config = dict(
    encoder_inner_norm=False,
    encoder_conv_stem=False,
    final_lr_fraction=0.1,
    weight_decay=0.1,
)
Rows from block 5 of the image encoder of a small contrastive image-text model, named by matrix and row number. Rows with one number within an expert belong to one neuron, the router's apart. Each number is 128 + 32 x the weight over its row's rms, rounded and kept within 0 to 255. All counts start at 0. Numbers have three digits each.
After each expert's rows are labels from the 100 images, of 14848, where the router gives the expert most weight on average: "lies over" is the class under the peak; "strongest on" is what is common among them. Only what is clearly more common there than usual is listed. The data: rosettes with rotational symmetry.
# router: slot weights (encoder.blocks.5.mlp.router.weight, 32x384, trained with AdamW), inputs 288-383
# up: expert up (encoder.blocks.5.mlp.up, 16x96x384), inputs 288-383
# down: expert down (encoder.blocks.5.mlp.down, 16x384x96, transposed), outputs 288-383

# expert 12
router.24:135166151135118074117111171203082119096151126129140079132118109106125112207206104117099120123129141164091211160095130106134140115143103143112130173124104121107144188138126155098055126135163082149123099171113146120105154162066156170084155118134112116116198148146105087188127150109106094162
router.25:111131173104122111129142175197113138093129158147138144127085135101147145190214174061142118129095110161088212120141149130086157117120102109136148190130097152143151157147173118128030135073200136141076096139105158088116131127110147160122120104122136103115218142099129077151153116092143126147
up.0:087173103141181096230148056202121151131102140137095117137111067129037118095100130056124101110160096079146117156104127079098067079085080126103164090132179077155155090168111151154149132161135125092126138139135112113067165165110095146129079177119100143147073136102202125111110137175160175145
down.0:141092130108082175078140100109133126192086089128158096152104039156111114144133167090139136140112124127172119163139106150095106159128110207145147079149155131110146130135178092117141168148183170020139159104098190118133146167151138100160098121146101145138173101149083105121096147107114164136
up.1:063174075122130088155169165113141130144060044125120178131111133187183114127144132129126127123188200100179114113158128101118107114104144128205166128128127150174130149153143069151086162118120145112110138132126114128138139074147139125130120145117098102159171128155159128144079127091150111148
down.1:153101087127122160088208139114072072119101117124095193118126104137162161121149063140140180073133193147056155157195157104053151139148122138169095164132200125130140129132147172149132158138123101101153164136133128105201118105192122180198082126112149117149130114129102094187134165180141156089
up.2:070107116100108164152098195096127148140127124117125080142133086108027134093122136095176126119155103114137158081125099142118166149145138082197125138128086090194060135120158198113147138096144110138129168109152146093109135103137160144126142131158136129126183083165119139089128102069072099103
down.2:106133188140153120132109100144132162125161151118155106172127179153125117147143169139156091099091125076099125117149159124163079135118155182187129148113215116117093118153114177057170158137164166132079113172108195187123130138085105170144149085119120131136167102138155156100158159117118086163
up.3:125159092175121168090168106156120116133108140143162157128169190121117119127175142141141146119134155170168117134126143182117151042180107105162131121133161099130189152120203147125094125096127139118146122094120125106165151109136156163156118146072081139116160137072117165134101077141100134128
down.3:115141158082174165139116110085179132127090136129126123149064131082141192074122089116118103105092163145089076123086067182123137098135127149094068136154189106140143194162123146149101167148098140141075124133114124115146076140064135122125137164088156113084181087178145168223145162144118112128
up.4:196156109138117079140192147120106074157140176118183130087169150112191160139127124153148101133026135076141170097122147127096112107048078142151132083111092169127085172161132119115092185155106097173131114091137153139086147144137150062169128134135132144177125116099144129145079188156109115121
down.4:119145139179106161111072079118120151145124105158121127154087108156134136131176113100121118105115122080075161137124134147135145166113140104167094137155164107116071129158097111121127149105082086205195113112164137169140090154134080118151163146164141101103151107081083145094180156161119146102
up.5:122135162147128106094125115068113084110154140169137149112092192141174106084176081098128143155109098155165155050121119138138095101192062148183151163147190123069141129086086095131121117106154183125132096089130136134139133154162137139151130101111141159113180114101133151132117160119069093148
down.5:120096120181164144110140200113081091120081177096139146130105120163121170106122135171139159109074121156120091138144092111132062115161143132043136123102135105116172143109104139096159084130146119082106104084100099091118122173089162154116188120157157081076079167177112179146141127159061097096
up.6:171098059106140105142169112081136132157176138117087140082165123120139121132123091175087135167155105106172136190154133186076148067116117144190111113109140255147068129112137143129140106140141140124110120114154151126169206151134120102156091138144147135121109173130127211137132111107195121165
down.6:134148165113099069039122075117141135136102141099127112150101140134146212149155170154133115100162178166152079082111144095120138149164115181075146101092121114155104138138101152174139135129122127142116163143114078127085129149157186161099081110136077095166168121195165133130123103075146128188
lies over: rosette
strongest on: pinwheel; ten-fold

# expert 13
router.26:108137085144122164146131179153117108165113130100113120128083188104138154139131131083094112226146145120119146124125139092151148058080114108148111167151122118100097202113161129110021098075172132087169158136165100101052165124085141133145106091107141159157112137112188106107115133107093140129
router.27:121163089127133152122128182123100101143125118112099111091088167100165125111111163094115120161150127083152148145111120107174145060103086156155095158148155125129107192117128148143010124097145162125138112139152074111088144102099140144106116091104148145141124146100169080150068123121101160125
up.0:137097132092098130143105106148138119083132158138122068180134140107123123209132161080100109127110128130131129145096114159135150100068115102128145113177199150084092147148143117173158146089142166121166168125089109139153124149125136097148089140220136119085163094071129171166139117117134130101
down.0:112136090183122078148117097092084114127169142141119090074148154131178170091135094098119160180078148130175090087131137187114087133135144074095121098159129078146040130108117112103143163081148096152127145159094128148163071122122121138139126134163103155113035143137127113131146157132135092093
up.1:070138063131105145127138157114110141149092130142134111159056133077154151121097115027132141123123105143187232077151134143153120115138144169111097165141135074082155180145131104093138099145116133126124138132115167140105101107125121168079177165045167123237152098117108100070126186117094103111
down.1:099104190090093083084140157099136149107145161106114112182199108169093105126155182131136147123126085148107128157149100130085170163095171147172117106106135132078059131151123123085124137151196164081084125084091112153086189129065128106066166133160171145132114125072161163209108134171094151138
up.2:203069106118119180115163143145155184158169166138151157137110093109138137152123120073134130099097153171202131081170112103158111098236108144103144103096120185095111079178164110109164133105060167135170122103131129143147133070179141144173107141167103093114123042102142137092136116134124097144
down.2:166115113197184114145057219152174111135151179097126115088108102176126143194136111160118127098133161124174136139152127062160128162131127155144096114145128144084075110145145155160155153094124135119108089086090129146124073140108130155103141119068096127161069164155161122117136160113132158108
up.3:112145097139132091145109193108122167152080137103101172121188156125095129078145152107086143097135142136133087127049074085149173080153120173095126106137188177121152127145140100123036139120111160131114136134130143118118106096109129090209137146207114202038148095166119117153089135134155112133
down.3:146086197125130122184092114138152064168139117142072100152126118145129113067109090135184036143096074110157148139168156141109141076099124131104040097130128132123147114097131199097135130159112132254116125130131106102108057132128114149075180082141178085163125186098092069135140112180129128158
up.4:086069117068095152125132107129161147076093098125160182123144143165094151184141183184110084089108118137112087092064132124160175204135136108194148167136055134183111112157128128103122131146111118129134129150167159102201161103169141121111150184069155166132169102177085162103097150152098116173
down.4:143115149110099061170149121098147092119102106129113177147165124198131142146118140143106115113104131155183160159140119151131100071127160078114089145125112113136146128128114138111157181202096155164143120156102136146155186112138151137051121089144120166115126093128079201181159143102175142133
up.5:091180138165150153098124154070113111146108125116087086178160052155068126117130114127113116135121124134082173167168160192108137113040120126121199152120135106136148151140078138143127178089143161126211119078169124143132064115152108107145110115209126138142044142125080187138112145106116153137
down.5:136185158148147124059120093189079183146133103168112139098133134109164131153131130080118125157101075129183157118177086143160119106072117096129145141093120176117087187074139133159171084166153159042122106093083137109065124145098124106126140201106162144129119106137179140135140119199118143160
up.6:103069130126085184118095225115114191095190085134177119179113142093093158137096073150160120161080114145142142114146168105101141138145186110153109077150108104086203133109144156134095080102087163107124130130107126087206128100091121082155128155134124110062030150078149115201147144092121163196
down.6:133153155138065150105167111151148130095083148085113106029137169157078159094208081154115129139161117115081130146168119093211155089123111126168191136107103149119160124094148177152088128129134115131062084122114097121133162115123152103110120121125150078113092125108067100150136187158073143136
lies over: rosette
strongest on: mirrored; ten-fold; grey

# expert 10
router.20:168119153121151169123137126125155148154130096136066127098068132117126147148117185089098080098136114152143177174177172104191083119129071145158098176160096137112139155174091114163070125096105131130183092166122090100128179128092132160130123153160073120132153107126124096170135124128125123103
router.21:148127171115138168156114121120172170165119118103065099107078149134128138151130178111036067157091117125178158204190167111199115102134077130138107173151096155103148140119125106124056149076116109101144128150159088142114153140112095154113126091160062141130151134125125063132112121078137129121
up.0:066163071162094227092070199140190121131107172166072101110147128126130105059159170097144135113152186116066148135090124147139141119055115174201163094129164113108112133121127166150079157096096114161114120094169132118121168169063123091165117135190106164087147104116084071156125121130069111166
down.0:124155164121104125170130149147193147166146140170161113103111143188136108074215069117147129143136152116165157077151106170182155178195169225128161148117131150167119116162109157125118061156124139067208135157156090142142101157098138207103049114134109115159088101114113105097160124146123167108
up.1:104143108159109200087079099122119141113090165161100110062173131151120091135159134130139133135130164146134223154183104144105154157173169153192058125162145121158155115154143100120091129135152107164096114135092100110104128107116112136165126161064119117166174089142116084084111137102113163164
down.1:122102134170125064152167143082158122102145122155126127132124105089168119094162147100166158109147119180029126113148113133163119095121092125106120104141126142116171103147144189120155179169186109130142116119172088114158241111176139122087161110125056158159102155106077106140124117099105163170
up.2:128091168132183111125095170151133154061142153052152131174162141129112115134087124081124117131125132109052072153150150086121098213178144111129115181184119118185082132140169106147149105103162154151088138136144085144109112137130150123082194152108122119105091130045125173095082116109081125152
down.2:150150125084114133091127168119128087124112120158164123085127118101129084064122141166074122142123142147114095088062126111128045122093132132076096103138162136131116096136103157127104111115182135092186142135144134089158097131134195151115154159063131088124169123053131076161172136194148099164
up.3:175126135142143130090078127156102148118124163087138215156145120186124121113154154151116127098088114132104105154201145132148096139118141089179187219157155140163144080202131099128113132106125122113157129142167211120147092136119110075122119113150105136161192199154212119115165131142077107097
down.3:110141176135089079117095135165135100188207209084138108089180091129114147176075140095137192165090130145144203164156152109142125116146106100108063182146090158120164127098157123132145139154146101168165114148149071152134072124070153167168087178139101155112047160123162127118123081084106136102
up.4:065139070118113126206056102099145146093128111139116107182138217168098138159105102115137174151115174112088118105197053084122130107144103192130137162166131110084092102145093070100167079122122137152144107151131110167136098091144119152156155175128144099144149162072094193130125147102090140180
down.4:144112070070127102059150178142136162169147099137150164097082115112172176143058147161013098124149099173128109192160157111159197060102085109134112129126050122136123199121120146061095101083158141145159131150098150156125132193094093149084178122118116167118090113113076113120142112162139193111
up.5:156166126119078212131119122142131173121120172126130139120129040129119157160136088147142146086118104103162160124157177126154135089134138094102085144155157171200120112041074114065090140135145129138186109122177129119092201103187119116118126127125140218158140155121166159128064119138172153182
down.5:140127119190169216099108107169096156141130154118088098153141091151143183106116091175118130080131180115126133173071131129208129134108162191157136167109162127121128137163100095100152159098152082189088108198101146068121090168099120108134149151154170064152123093132165077127134080162184171149
up.6:137103139119156152151077133108127135120126090135159088125133118130226126098080155106163151055122104174180141205171115074154095096197126162132137133117232182090139138126124092194055103127091124163100122098115072151158106071117141125095128076219182174096147087099199111123134153119120139137
down.6:130145138153107199052117103142156170097092142143088073049113138101090107081114095152150114150135054123115077151164194139151131156144121169099066056152131118105206132144067092095116116093161089144092157121100099099098134093036172119154089155129143114133128137106117114088127092125168117120
lies over: rosette
strongest on: warm

# expert 7
router.14:109144176079130076142099143199102144145138146208187126104059132109134146191178190079123106102126097136102179140197109109152115141115117130113123163099130128137132119091122138098091094108118154109104145134162155147111115115063136157095132104138135089098202161151119085165139123153107135145
router.15:112093141123124093073084163206091127120118117147172135086064103117108092167170161119155128107165103185180192132187065117142111132159173130091130190131121119162129127151121159127074126163123119100110126135155105099104138126050121179111130145132127077109200148090118069150127081124130096134
up.0:155151176111137147133141153092074157098082081100170115098112174098110146124143157141152135144123141096109102072172129149133155170143113148158092093091206143159081151092127123134135108091071084175144139172063117129136112138106128144110081107101068094158129075179133095079115113142134078137
down.0:143122110110101141147121103133132155151148171122156128115145152133114142059155165112124175125118151150158120060151097139130130148111125092174074128144103179134140071111116111131124103139151136098163114137140127129040164137128125140157081073157166155163129105163172118124111122120108135085
up.1:148128130125122128126104140168154115159129087148065086167135136170070109173107201111188144109133124065130093123150112049118149144146095143122107117110163123149022123094135068098110100128117111150113145150098084126103103123114107132171094148130152108117114134142158143108107152068063144117
down.1:161094139124188135156125144139159190126085141142099097034135119105125117070127113098168117176141124155176186100106143145103092076109133170116171177090134112121072168101152133120161134173086165111132159084163111105182137148098164177116120089138123138125129166141036099147116119128101090144
up.2:124172207138118085120108178138039168098131117085136127099141155115124131104178111119123089123060117110124095087148097194104154106128132134122021105126190167099156109116142106117151129137168170119146092116145172138155141086109106110122133145100158076136117097058115183127085132167133110142
down.2:094113072131095103145095140111153160121117115109080116139080078092130190120150138188070116151121105120191138118130116121154114104169086108133122073135099124116098116106154126124094121117088093094081142094108132124123143104154064118141130134132126102042100101175115159191158106159169122165
up.3:048131167072104069162133089161116158136163113177118120145162127124123143156128137129124180096129127120119056210155114120117057149188133097154113120094134162113121134075199114144141086167132159139133119088121196154120125107104109168095132165156146142139062138083090143083184118099142125077
down.3:056086127143149147092127093175139103115196122070114048160088086098093152155097122186143108237148184186166129116179124094152073121117173145101079094140156124120127151160071168170051092114115102120132089150188070138086221117134102109066130123105159106161155133073163201164111103095176159096
up.4:139113119134122151129157093142143094123031058143131132118154098108152138113151095065137113118147117101175119140077151100140105090163032150146109178094162074149217131119115174123072075114094169148131121130144108149204135173152129144104183083124132137131176173132086150146099139147149087104
down.4:130123112130227104183182112157122101134113121123121168144122106161095111117119145152148141096091105132108084133108146104091106110215128148151113201108078167100104139111101072144112125133139081143161141070134133115169116155105138102155136106135036162075147208175150180145151096175137101087
up.5:081106121094199119128135132157175103120142149151104129105109028158107103126110110062162149176141137164085188122093139122171137144118157101132151093137136031154255179127133148137125081090127107105138169119113134114220138088081175137095141135149135167158152163112149072114143132139147121155
down.5:126208162080095107086125159080121148113101090088106135134086117159169205186153144084106101136124115119104113132133159105123118132102161051129108062163125078154210129128111118152110177150165168177127131172109126131032153138161140116124153181114100158167150120152149157150182171096160133139
up.6:149133137131171130114111115137187114140105103134135130141098058115211100162163097118128131149113107140185087115141068152120151189081099124166148109132156139190179083185150155108092104131154109160197137137168125131186076102076124143133142114119053098109115142177143076082121167099103114056
down.6:172126161105113086166141118205150077132129174120103092084142107142228137125139101143090178108101076174116139077143122121121134145106103130115166173121148087137157153123152164134093136125142137112113119153149152123106071116113154118080146112127114155081114166137200111119145075122149143093
lies over: backdrop
strongest on: cool

# expert 14
router.28:126128179139123126101084162172111118141113151120088104109091135112095136166203166061146111101142123128168172190182111124179106137128122094102147181101112156113172160125129129120036115084153114136099142139201137161100153128045115170115166105124101142124151119111108060158137186111093065141
router.29:129166169154133160146089165153122143152130117097124115094086134068088130117179151080169109104123126133145176173164121139176135113171130083137126178168166126108154155092186158161032125122170117155145168079147139124074168174092167174102194169081090098171198130114106063130130126056156082134
up.0:106128111172106113113085165160139095170209160119111084167121051110147110139119097107104137129118162141093111124120052112150109131166139163154189122107070143141089104125138155067152152138135116126151149149136118168126108064077085032076139141118143168147127143135084163123107106093170108145
down.0:161130161085176154085117139128108163086065084091132130151153116150150104130138113140117128102110171140133131185032144078170134101167135092094197118178168164085127140149128131102133119056183100203094091121094187122095094082097167138071122120101178096086139140131119108152145095183076157148
up.1:164158163140138110097076167129108157119102155087153138126133095175136132128107138127128153112122120166122115186180158160116125166129118131144121207127154173202183099141146180096138081112079213156089124040116099130135122138196104094103110141047132117177137139097139123114172137150176079090
down.1:150134138155146144168150129100153182157081148134126167132156132127083132127147130183133122130148124154176081144174099159139112162152137141132113177145220109161171083075154115122163122130134105094126149176130098119139090152106131172129159113034138131097131080167086132133124159172095185122
up.2:188142162140088139149112133092117163157118127113148082099127135148039151048101173145114125097099151169122046126129187143138144129230137141110146119148111176205161111115104065128147124175159115151180130122083164116145146135093121189120120138114141167123075149091089131137127169113125126142
down.2:108149094065121098161174087165075157154201156087102125062174121114134136187195120170139186128104128150147174135164165122160117152150102096093131078139161134116120109123165141160130084094127169171086214117127096163116102129124076144117130148111094116150131105122176152197136127128185139092
up.3:127159114133134165083108185142088164125075046137132157124099175118168122099083125072144107140103142182200050127146112161146111167121147132141082128158197110226101077132143067127077165148118137140117152142165123111101129191150124092049156091076227143174204121139141091084062152101139110149
down.3:204108099134081101200141230038117193112080107128113140119136132138066205143097142132132159125130115083122087129134125161121052173121132088204092187090117166148158175141071119138126173122132139031124121104145105062109063110160118129092166148122101165110120079179105157184128128136127175163
up.4:096117110113140127138132132039164062114100082096150162172145160099144117090167079107148146163140093067158113130104124111095182189100147100086155150137152132106119156127073147160119124078114087085123126142224119069067161161127151122142100084132106178193167146185158129157107171167090161154
down.4:127131165120114088125107121086094128148111146127160125140111169113071131151124139093132106139125158154132115135142116097187109145124123124137173089158163141159151142149168159181103161176078152046133137211114126119152131160179198137080032103061085179151099045131106098142136105122149098123
up.5:166110086176092102115139156174112121144103117146076135118079129166049123205174133105160136139113086128181087067110150134138127111154116072108131098167182120137094180154091147142133160117113159126140143042173120168154122165114124131153140178099106115193094152132156142092103132138051081139
down.5:073133126088181074184099157136166103139154143112092169129092114122158138120144127126067130155147107138065158075138167129132105081123091093159114095150095174173132084112150133133101187159089198108164177102091084137123137109114136080127133099106119137079119168102056124063060176096173044126
up.6:129144165108105079146025148106144096107112120134134077182116113153189111084177124124088134118065154099168192160114080057146108171119153092169147142142189139169142128144126144150113129115123127203114105096146141080104085175180136100096151114113138056069123105133165091086105088077094108121
down.6:151054141137130123082095088167136111136094183159115056110133130133112121191162146118122118070083130139104105151112167112073158066109112187095119176172088183147113150096172061128118150115105165197127131135117111122100093152102129172117076162154087185141064102097136086145137140151093138127
lies over: rosette
strongest on: pinwheel; seven-fold

# expert 2
router.4:145107166083136098133156059159135152124114120134090114114079126162094134166177099145100143122171089188083161152071108083191132119114125143158099169127082130129133154181076124153081115150138099162127150119059123149122160156108122176053133178143134092119158121169126146135166191117139151156
router.5:129151181097145093114130089203125144149125132101149134120084111096089087143209109153080137120133156162123201168098125067157165101123124137144114188118077127138137136174148120133090083171135099128142142118080118147105147146128142186102136199145113100147188121139111138111161135104120124143
up.0:165144147130124083158149137075131053161078151147149147139167125136187183125131112167117102089106104153134152066120113109143132130084135169198143113109076067129086192155116082145131134124138135099113148120082162143080138152128140065130110040163197126146071114116080153143132095189127165167
down.0:144152146050165100103164103095143106092111096152166223202079116103146108201031120129141078151117123177060146055149126134142151095146139154101137080171089118124088115110085165116131156101080168083116173146154162124182158118126112117143174165114127100163147078132063153154096168115136141136
up.1:124092097193171138141061127126133114119113090149167114100154200163101141162132076167098129104156146092139132164115117113176130149075092150160199125099079097156114115132114125152153118123089136112111084092106105188083101093101173129117072129146145204069157140127102073170144155135156114114
down.1:113153116104078125082100081140099032097096113118108135148108174077130088106090089179146152109149110111082090102158073092167121052126131136090169089134126116160120169197101161104136054141040128116140177136108066113121108135123150063173101146104173122070164151150087080101158135151116178164
up.2:125134139095142055176132149128130227097075135078139134117112094146000152155117159038133106135164175161154151072155108168161138121200147129049117166145146141100122108138125085097109133146128144123150131130136090110134145113077084158108135147213102140066082143149091112114179104118132116193
down.2:135131143160149115088140116129117120091157081107122144046090189165131155134113120134161127107128093125151155080122119160111199181156076190130127171153147142169091150122131111138170147109135069126050092141173125155090102135145153140113133151113113075208110080182182112109138131111092190156
up.3:126085092105104177126100110102115080109122151072098099105090110116115116118152183057132171124101144111145164109095158179150132148187114175145154094159067171114090110152100161158090100132103169101122135157158109125094126129093160133146143121167103114116107096096119055133171093078162133179
down.3:122078188108075100079139141144118166140125059056140072115099157062134101206142085089188098161136145158131134163147132133154089158146050175150113191136135102110160149168106081175156138119120079119118161135120160142120211104172155078144110115110144115121116095097099164157106079149127102116
up.4:128169133097128064178129127128155121065112087177105118148161194128163144130172161148100105092120162147157137112138114152143113168131145137143153150135155238143113139152166131162123146158110184155143101112072158146164146153102164075145097103122105146140098141144092199074136108168138110105
down.4:125114150122105139045136107133155093151134133128115131111146174155103085121104091165120130101105155169102115129092125143076085097125114149083091131162043206147144109135197129175071123099135096139155118101139133091087131115041125133079156094167109091136191161119145145123151148140110168139
up.5:193202128184143096116169153153115139089141134123078092162126065098168125124149144141098123160139129104143104166210109140137098192090107104157127124114130149030176127168120088113123123082083182161143143145106146110094120153119118033101134110189153090203087145131158136085078115172139076119
down.5:139122154109122058145131063148109113099148129124137141054128172142110083125125093087047170134171105106120129126154154151118152142140129066150121150140132109105086119085133052161126152090178139177110088131113067119142134158084133133117114089142092155127057076112145113087155069112089154112
up.6:149136075062107162080128129146168118060133152119132159103140106106128138136068129119105142124148120144107075070141110168135150129153135154113118126137148064096163140175130129128133136144111187184214105138103141114147089109105115109103073071145140103138083133124095128138115131167149153158
down.6:135124135126149096126161086190120107139171151144121055118133090155102135147160166152164159113133156184129119097145154133133172102067152111134170138109204087102111067093140166058141079098155102102134135085099117134115073096161154158164191119095139136214110113136095107148104167117157163081
lies over: backdrop
strongest on: pinwheel; three-fold; palette: dark

# expert 5
router.10:104086144124113077102089172180119168101136127135143182141083139123128095120141159060117114084106148143139099109223140102228087152129133093116142212138156136184138119107132149116075104084128201128115145123161124170066141112100133175083145136094115089075132187145143118124149083143088090135
router.11:121103167091089110147040139150115150106142128164115130120071123114180163087141146096087126120068114140136135153181158102176126181091140149118115179149165137165124115112109118141088140115158133145144144129162121127110136152065082131070129139163128124105160161107122131159128150145096078164
up.0:140166091127096121135123122112183124165126118114120165091177103108120154177121143164162136100123140067100106079156134038164127113132053063120102114141141167145139120138102087127158182139082140091117093118134098134172136111146142119194130157169118110135155147069122177121070131115189176104
down.0:131127087107137160166120093071129118144198135137094200119073111120180100146141144109096149116151129153157129124120103133169099068164114085126090073120163141146218086090121160087086105067173166103127147169117153094079154081115125163115136154114189122111088110128145113146141158150125152122
up.1:105092067150098164098172122106128200098075112171133119167091175165110095133109089142132134079118154140139110160093093114128123113110118125161122123148121255124027164170166133121136116113049118158085145118173133135096158162121112080208089125138140133107093155105139127123070123094136110098
down.1:167156146112113104125077079175101159127113106098136127128172129144132148167180146155129113142146142146134141193153095138093139241151099142112154071156154082123131131123114101161097125130135136208092157150110139128079141131113189141065097158134047175077208102133102171134154141110149111151
up.2:147149111087109137193064047110085113175186144116074121153109123088149122102187089137175120114075113063154142128166164205117103166135123141077123053094158135097157115141110108134085103147155116143134140107152143112099163126118151098130115086124094167171084101065119102101133144142112179079
down.2:109070126202125141049130188147086139109150122125125178157174149094069087035111125134084113142168171175074166180160122096120114126139101155160153129113123117133131191107111148116173122187154119090117148097119121144158164094100154147100155074156187095152120097088111126188107098142116133095
up.3:249090102140100120124178143144148155108147133084139078174150132086106114117115169060164161087081117148139158096128226214089118120088171135158201081053158135094111116140119142136107090182105207176131142119122121124133137157129137204133081163102113109104196126166096173119137078094154133086
down.3:185171064107142069140137161100070071078152131148096086101116105108106131133177114117158104099107109075103128090096175103167099100160129103052114119117135139131094123130107098150079099126128111191107107176098108190111124150143155106169147100162116176129096125176138112096074153124151191111
up.4:138236149145125138162096140126108086146138134138143055102112106059156148174138146143143078152135129117130093162119183159134144161114134160089096176121128148222125156176088072155077138091093119158167102158165108139115067143160097110142163185064105170096179170113164153111113154110118147120
down.4:120132149102142142104134149098089103101058181114141111143167173155125118111136131173150106152154175148114085131133111149170140162137112090063149198110142100120087153102147152143078176150116190169091113108145145103096073092064163119134173159151194115100112129164116099094125166136142122141
up.5:110162100077162107141161143151178150140115141150112103154181089134145083098085085161147123119141124132138140149125171144139130123073144139148114079130083100105109148137129216147128114114148096093122164135181149096148141159078072141140150148122085085128065157105109160106144110129149186133
down.5:114117088128073126130087071109185145112155127162119127113132167128146171115113099118054123099144126144092091094054136148111048133123130168082101078125158140113087119122081114176178115169210133026071095145087195171070101115140163159112119133062158104177125204098180137123109111215155202090
up.6:049141093131173155128097132177138085065146176110166149096100155136157129062179102176140106216142112123110145114115166120121129116112125130141151075190139108144128103104158184122168113116100146127105137137117137166185149129070104125139137119099186104133193136082143129119106147141128140120
down.6:057101060128094098184120156130084105194120072087118159144115138111116095187140120056093130101134064155127102185095129092137157144143095119168119142103156132084143125092133131107186132104137120157142079162140177102106161109126133166100187116173113071132130116113128169102165139188098143141
lies over: rosette
strongest on: mirrored; ten-fold; grey

# expert 8
router.16:104152140171127150077144173185159126141094130109133123111066173086139106161125151132102129136173132184135172114119112134168158129094109151167113181097101120148142185140155124091021105099162092143105106136097089081071153131132084132128133154083142113120176122105166074142114115092081127130
router.17:101124142183112144063148171179165138128114123079150115137078179085143132157149137115153093126188144143170174169140104127126126102088092136162107187105116149141159188126142119093024133077140074162121112114101102084067162128113127116120125117099159113147175107101154074149118109098104094115
up.0:125116178115157128117162093131159122072115107149113105152054110170113147119171157144137142152138103067088125071147157088083168184120171161122070094148161137136094212153112153141107116130141093124111103130120115168084060142133125101139121068161131100113128129124071147141119151088130123137
down.0:140136103158069139177070082116159000107112146143106116137156071114120165111121126090130116112108132114155151137115153131142138118093140161166087148119139123148097143125106148155113097128097122178180122136119181116113148132107106114164065149156109178153182106129132128110117141126073138143
up.1:158111116154142124143156157055110133104117082104120134117092157192098173131074130109065138175162139172152114176117121135180121085075100183133112155133113124100137134122087107150109110077078126165075140138178170082050104128116149090137085134115117059131108134128172132119155128186168141098
down.1:132139103110142147052134084171108092112157158081108116166207122162158074150151167134117131125168094082125170136041079158155146084147139162119119146072155152151119079121147158091142120104156111124078127140100124154110108129089116171096159139179145142111093070070144182124171145063149152143
up.2:006108160111113145105114033143111161189163087166130194112135108149057119183127100147133108134122131164153133085127128119142151148151148165195171110118066193132104137149161171097135174147129165122174109119151142133131204114138143143127094143101127075224173169146090185142176126124126065173
down.2:157138128091089115052138077127098137137164131084110162136121173081160092157119138146101175186129155140104156122095121095087142052116078145122116099120150149133084154155078087163179146159121146129175124163132151131124177084130131133178149087101120123221074168186108089131093100180111178135
up.3:173142131142102119140101076159160073179112147111156221209132112101110096129121188163137137126067121169152100147150169119096123116115150159166104041116126178135110148127100155085159140103178089136108107124138126149113084128127119181152131067140107140122140152082103165141131079155154165077
down.3:150070160122135114120119142165163122090170145104152215129123144187140114082124100155098100130125108150091137076123104138139125110169120084158132098157173141129076217122174141126089150099104115115136158176108164113110154132116095143164133123114080076084096148172101123150087156170171091056
up.4:159129127140145137157139081111085083110157142143135123115103147146161110054136155195114117118115079086119145162177120179082118126099128082131188106116138169116115108126133103167098131162155101153103114121147141049059100112099108074118147132180145077156100075149147173153142145168145171105
down.4:147142127097083127058087174141101162091062115125182129151128143139059121092120160175145128057177109158106070127110115061196128145165136117109126146171141168160172170107157124154101149125146094112142113107095166104194106128110099164149109117122142154136136118112113150128117078148160122115
up.5:106128157110140125115116078124118081140180148114151079154190114103182135136078107166110130156116129117129214190142077120054121109154115111126106231118172208140161133094092098150165115092125114136125126155194107156109117111117178121139129108191228159063143113154138109086129155141158145196
down.5:121149101166188116113161064198085153158117156134159148164103136084112155171102118122189172112111158112156198112109138122163138168118083027180125076117122082119105143095171146131087120112151132195128156094136104126129000117106174098158123152119129089075086062176127157123174133116107112093
up.6:164145192149156124151184148211098133116182187138114147189092134105149107136176146103068109130103130129104136129135060127120116090149160144121107142141090103125138106129192113138150084091080142097136152131139143087128099124119180132097183111166153125033130101158123115123135092141114128131
down.6:144168196074151160106113078137061116187158131095120132077153171168103178141098167086136178123185144153156122102095116080093142124092116130190143153111112112114131116111082125173119106113103170144134116141152124126174126150109156125180172126122125191126191094162106127098127148184146109137
lies over: rosette
strongest on: mirrored; seven-fold; earthy